From a checkpoint of a small CTC audio transcriber: batches of 256, trained on telephone keypad tones over noise or synthetic speech.
Rows from block 6, named by matrix and row number. Each number is 500 + 25 x the weight over the matrix's rms, rounded and kept within 0 to 999. All counts start at 0. Numbers have three digits each.
# fc2: squeeze-excite expand (model.blocks.6.se.fc2.weight, 208x26), inputs 0-25
fc2.8:473451479499487546467485485496518462522513524458531506530513484487550465486480
fc2.9:549509500487527534513511497507591503469507529518495514525546500501484466509472
fc2.10:462521477511504478477462509492507488510531473477483479518425483510506525489472
fc2.11:470478502489502507516482507503498539505503493512493506514503471490514492494493
fc2.12:505493507487476474489524485501496550458492491494507516536502504500500514513498
fc2.13:525473495491519523469543492498511567507495495467484479493467545521523473490471
fc2.14:511497503496520496496524516503521517495504494520514493498477493479478517479488
fc2.15:491500493509480512477506502500524512506528530484502509498498518491508502496497
fc2.16:528500477515523465465489486496452507525467528449498518548548541514541503519502
fc2.17:524438513502476495552462496500454520503544494512501516481497572487505511491490
fc2.18:508486522506479476487493518491485517515514520479534491523511522502504492495486
fc2.19:518418489494488469501530516511480477472483524482528537499543552515518476489492
fc2.20:484495494499468511499497483499529541487474484515481502496483479498504490509497
fc2.21:535494502491503515529518490502512465492484481492524474488492480503493491496520
fc2.22:500500492507452576500521501497527464509551476501514500492491514500526474516498
fc2.23:468545502490486488501497504501507529486470516522520515518455521501518510465460
fc2.24:506497506510498480500484498502484507536531515533506516478487520479517533488481
fc2.25:517515527501502523507523500500489531514468450495518511492482484529505513515489
fc2.26:505514483490480488484482498514482506446501513511504498485480480503496446530515
fc2.27:532477477529487545532499502499533509494503526478530497481502516529509450506504
fc2.28:466531492500506528486474478498439491511511539474531488458472502514503535500545
fc2.29:492538497469529499508497491495495499512495514490509491498520483499514489481511
fc2.30:527502514508511508491535534502457531502483518462580479453479509510498537455506
fc2.31:518525511522496506470496492484517516498530492463477492503444508447503519484510
fc2.32:540554485479531495486541509488525522526533489585485556524472533499452432512504
fc2.33:515484508518481492481487489507515504463482477512485462520471481505499492493458
fc2.34:496484515509527489501484481494509491481466508504511469490496520503480538520509
fc2.35:509518479506523493473517532513566497512517513515524517470456504474516473524489
fc2.36:494514515528494474499495526501534544521426497482515505513483468554511555462496
fc2.37:520488488532506481483476482493528481532508536455488498494492513497500540490497
fc2.38:492485485500500492506493485488500496508463514488535489465521505496498524490492
fc2.39:521526544498447551497461501493533501515508448594572488562499487555495484524504
fc2.40:477560500496497494502534504496482456519567461485443488469452516438513557502479
fc2.41:475490484514510476510505504494508506539490514499488467501490515485510517504496
fc2.42:497480509477486494509477498502528501534483488518488496489497469495516517503527
fc2.43:536484494507521532493509511498520432487499494528487481477487459473494511510502
fc2.44:565531472496524453566472491502489547472556505527475464510522505512529433502464
fc2.45:489481495505532523485467477508491502516526454484484478483456486494527522482497
fc2.46:498478474496507511505493505511521483497493505504522506495496485461481526493499
fc2.47:505499491478472506528490486512475486521505522505490481481499539535513471519505
fc2.48:506465470517516499463500511497555475526499452462477471498521485508511440506509
fc2.49:475441484520507518478493499495501523474518481491488506468471461513490511510515
fc2.50:511506511500505504476488500492479499532464466493487501499493488527492504489505
fc2.51:488467485510518475465522496514502523504461513492503513528536514539490437484497
fc2.52:452531520544472493515498498506514456548490523459517506532507546530495450477490
fc2.53:475528489522525520497544487503431463510487517481476500434566504511506521493503
fc2.54:516471504514502501486525470500494548515532516497551487596527511520507449458497
fc2.55:511444509486515485493481472498459491569515523493456511479439533414434534509556
fc2.56:523483484486507484514496502490486519485531475475519477485460511542463537484497
fc2.57:554494522505483533472526537498525483509519450459485483523560565526498488434506
fc2.58:520529477496502540496516504498496460504479519472511501486517459484488502480505
fc2.59:516490505501507438519505468499536520520548518575436467492525496481521454473509
fc2.60:499485498487500489538503497490503511466474523496533511473529434455466503505461
fc2.61:506525499489483499491476487499516498515489492498467490500506483514486489502520
fc2.62:483539520514470480487460490511469502502515491519504459547486477449492476518506
fc2.63:564486515497481491495502496500492574498457553486494481512494517441485469491504
fc2.64:502481496503478476520490493497474504514517507478514513502505521466497457499509
fc2.65:472538518507508507487489501517529474531518484512479466516508497513492530478511
fc2.66:460482501511494487483506509500488469534500459502446471472488501523509533479523
fc2.67:468485478524520509500557473498548465502547542430521537480526498506549464497505
fc2.68:505501505501514479472490496505508483519503506508516491483490492489506506490477
fc2.69:525500508500490501506475493496567507478527505488528494505470516493509523465527
fc2.70:519471527506489528526471499503464507440505491486490474507394516461509531472520
fc2.71:500502487474552499452527485497507478501444487463478458502511463532466518542527
fc2.72:529487503505550442492477498490433524512500429497455530491514492505511523492477
fc2.73:483484499502541419499468542517490511527453505463430452491544537472483455524511
fc2.74:531455491530536526495451493510494473511523500462559474488466511501462578476532
fc2.75:458480469494458508507509495491465490496520484474455480528462525524492484509490
fc2.76:533486522528510520496487497506445484504480472540556507521478480515514544488455
fc2.77:506529498492487524529517499490498530502502471514505502518537524545451513500485
fc2.78:559535516499469507461486484504534503449488481423453503538547555520507494520515
fc2.79:547521525529532519538441495510474499543472540488448513547493493453476510507542
fc2.80:526521498495526488512495499495489479510507500481487514499483496486493477478494
fc2.81:480534511494533504526530501490544478529515505458516472482503490509493537487492
fc2.82:511528497500487488489477495505512491507503495509484467506480483492508512496507
fc2.83:503505499505504481539514500515493572479482486516506520528546492463514468536540
fc2.84:482517492507518497496520487498530487486518499473468494496501486520507475498516
fc2.85:521520471516579435483504490511431477561564505444498501435458498490529562522447
fc2.86:503499508483509507480471477502523497484521485516470460477498516489488488511469
fc2.87:491463492497506483462505498506472515471439453524472469501517468483492531479489
fc2.88:493501548486465455473514525505475451490517473553498514445494498575523531478517
fc2.89:514501489512480546500504540499512547454551530473478478539457515389505488488465
fc2.90:483467526495544477507510520495488449483486483486521474470525497451477530507461
fc2.91:528497513507491507512487496501546522529522507558549489517555520476507535531471
fc2.92:517516531491492491513526534501510505501520533489515545506467506477484578456511
fc2.93:496468508520498509530481488495535515487498474490522500514505508487526491531517
fc2.94:486468505498481520502487495506473488499501516505503503532503465524497499506485
fc2.95:510495479483516498452522500491528513477511482492515480489531493499508530463490
fc2.96:498494505507479463483494511500499505519511493503485491472481498551515503496491
fc2.97:534493522508574502582479499492440536512431555480501487550545548553486555524532
fc2.98:477445515481537513526522507487530470500481497513524518481526472482481537501471
fc2.99:485474524515510477506474524510482501502508506501480495506484527474499479497506
fc2.100:518480495500514494504467498510501485505477536480487517497486483520507507492491
fc2.101:508529492491515446478463513494476528537507523470507535501436555494457475495489
fc2.102:503493527493545504465510487502539523486492532420461482506495507495480503501503
fc2.103:487513517504500496508479478495514480491471474503486485489511462478482507508506
fc2.104:562470507472494571514536476497445522547508506497543490526497603461459486495452
fc2.105:526460516490509452495514487502522501551549493467515511533488540493495483461536
fc2.106:488508533475496504530492478497486507509465501538485494485486515479509490527499
fc2.107:466497518495467522538509499505519502505477525501509523503459513485503498511486
fc2.108:491491519503509507504512481507512515518496484496499509490486514499505517494499
fc2.109:512483504503488511515504487508499495489475499496501500509489498497495491502485
fc2.110:506543493492533497493525512509500519567538492466504502469491539541508521477517
fc2.111:492468506488469513513492498498542490498476487492484475529537527511509487491492
fc2.112:544510491477499534460507478502519511572406464561501467493452596479507472470491
fc2.113:473494493487502520498496482507497497533491485483503491501481503494499488482523
fc2.114:502475494505512522507483511481488477492496508482493509447505508507517473474532
fc2.115:506440500511473423560548517503463510538539465604535479521459485487499447539515
fc2.116:473506506487500517481501506502511493505474460488516502494523521507491478489491
fc2.117:581497468471471537570476490497507489510481492482506509485485577471522443513534
fc2.118:488504509503488518530512491499545494515479488510475530481495496536500501492531
fc2.119:495471503516495493483502500499524525518489485520513489513514495507501510509501
fc2.120:508470473504467541515501485508562542557487480507495540567558523510475487502506
fc2.121:571506518513503529506448507487460501499493461513528501509491523494520480481547
fc2.122:506505483508488484493503502499497467536497502523531502479507472527507515484497
fc2.123:503558502497519482494501484498521535531466485443509486490495541485482504481496
fc2.124:595500520518566518527542517501520493551381500584556527495517540540485509464507
fc2.125:452481520505503519562468508494452526525536501527501500505502466527507495498534
fc2.126:478493516491539490525495532498452492483568571472465493480502453514497533538519
fc2.127:506505515519470494564512486493515473528551513534541537507512552479471444501519
fc2.128:488475474505474510510502475506551498493461485513500492502500513491491474505527
fc2.129:516469510485494490509504496504498474459510531475504496487521474518497444473464
fc2.130:483528501478496516493493476496505500529534502531460466584510518502498429486514
fc2.131:514524492509522520491528489502515495576535557510468491489466575489479491528496
fc2.132:504478455497493523521481499501466507551430462569505458470466495513492416492556
fc2.133:500483517484476509528489485503521468488478526497517483497502535534508487494545
fc2.134:490511513513466521526513506489499498522524533540518564499458524477490492511481
fc2.135:443521505479438472548503475492459536501500485495503486501453559516492545536500
fc2.136:518503484505484499509515494507517497510516470484490524495496513514493470493512
fc2.137:498500491510492506515509499493515494541496484519507523517501502499500510510486
fc2.138:496516532504419508521467518498483498518503452516544500462508581521528479492563
fc2.139:501483563473474512518510501495515461523470515547483519450586497562544470498495
fc2.140:472513503511547486504492509506474486515520498497512526481520485536536492514513
fc2.141:467423523491538473478489481488440512555545492497521529527482556515475467469468
fc2.142:516497471512501477518492459507525552497457462524523480464417553472497513548429
fc2.143:498473503487489539510515495507482509572490499528505526521485483518511506475538
fc2.144:496488524518500481504501494506460542471556477498470489498442475490508508464498
fc2.145:539473507485492491542505486504507513542517459516500506566500477486483455479524
fc2.146:485472512509531476462503487493491528501527469471579498486511490513524550518447
fc2.147:523479496480473567509477498506529461432450462485496532421497536563526460533507
fc2.148:501496488490500546525562506495531455555484476530500493448506539535482447523510
fc2.149:511452523499513515515512499494482488526531520505511512515487497511520478484517
fc2.150:475494528490533503513503475497470515572513464495514510527481485504525464524478
fc2.151:521479483498470563554481507495560459463448490495520509503512555506500466485511
fc2.152:489473497495485492476495475508494495455484512520518500495530502485536466487508
fc2.153:451482487513512456487451507514496492519458460455525498480471507505509536519473
fc2.154:508531481507528527522505490501528496558502499504474492478506533511508485490550
fc2.155:488514498501490530525495498493505507514488515512509503506498523493499504502522
fc2.156:519470493511504490490487505496527480545535489500493505480498479510533529493499
fc2.157:488519499500489493491517500504471527502492476506508523465492514505519485489515
fc2.158:476494486511510521477496474503552442456472547541532512465530485491516552524500
fc2.159:501483524482446488499469496509495521448474484512523500496493525514525448509478
fc2.160:519504505496484513497472504506480526530457506498487502522474461478479445456495
fc2.161:463514509494484475433552531503498543512484515485495479468521517542509479507498
fc2.162:529474491487492495475509537507491536466491505473533547535497498535505455475519
fc2.163:485532507508529514510501513494501496495497478527498506539478501483499476487513
fc2.164:486481501504509511488474493501499508481493477513488497501510492542523471489525
fc2.165:464479438492505482546514545486484500436545532510494474522474536474507507486479
fc2.166:480446469496505499467508540498529470491524532453479514534510484487510480487470
fc2.167:448452505493544439540494507505475527526491463484539477472533524509516548483497
fc2.168:505444507511543462507499486507515464485505508507482506484486590457485444501481
fc2.169:474497479476462479516472480489510493498504512477467521438474537487489522480453
fc2.170:469498505491519479512500498496507499471513533507510475500481460471499463495505
fc2.171:464520491525534476511527505499448465465503478518503486487496491534489535491494
fc2.172:529479494487472494531531517504507504515492517474535494539528545490489492528486
fc2.173:480483496481587470520519496508512493524457518512508492489493518516503469510517
fc2.174:495488495512496507495515499496521498524491528484524505498518508501507530498501
fc2.175:485486495515511532501473523490534485491460454488520519475459479511551517501518
fc2.176:483520505506481462512493495492466509486513525497464475447488477454506506487522
fc2.177:461496498498487505506535530498485496513490543499536536488527525491523472524457
fc2.178:513439494512502490503493480502493511498491483492536479497475515502502499530507
fc2.179:511567465511488474486461524498473500482526500525556495509541552447513550524518
fc2.180:494506502496478512474525510502518548482504501486485532504475481528487488499497
fc2.181:485516508501536491506519499499470468536533500514553482519500502499523500536492
fc2.182:563481519525513370479477500497466472500472518465496451527567529458546514517496
fc2.183:492527483507541499554517484502534491500519504496511514505500513492514495490496
fc2.184:493500487493512507476482503507510482509499504462517520490516490502497492492510
fc2.185:511463501512463474496495511505520565502525483519512513513569530521518505525485
fc2.186:455426521490460474493515474515507507557514519489517465466540419452525531485471
fc2.187:483500494518491541510518477497530501492523508457536519484494506469515489514525
fc2.188:524445501500484479520526507494489476501478471527464494518509527459526465545537
fc2.189:490496487487493514501480517500478494533485493478499505473483491478500474516498
fc2.190:492489518502477491515479494500481505502498504501501492489498508516510492490484
fc2.191:483497501523542484519508483492533517449515506492502504505437586510496458543510
fc2.192:501521491502513482494503506491535513484527529540505510534518512462499501481474
fc2.193:557522502503519506474493519497506448473518591538492487454423516448497504494455
fc2.194:472507488508508520495505499493534476496521498497473487472493492515482496477501
fc2.195:506498533514479501479505503494487490485473519479478507518498526509490515511518
fc2.196:508581486450501515496541510506496502539512520569480513502502495529525444552498
fc2.197:517492527479491491521502490495509510470521485461519486466454524516528477523479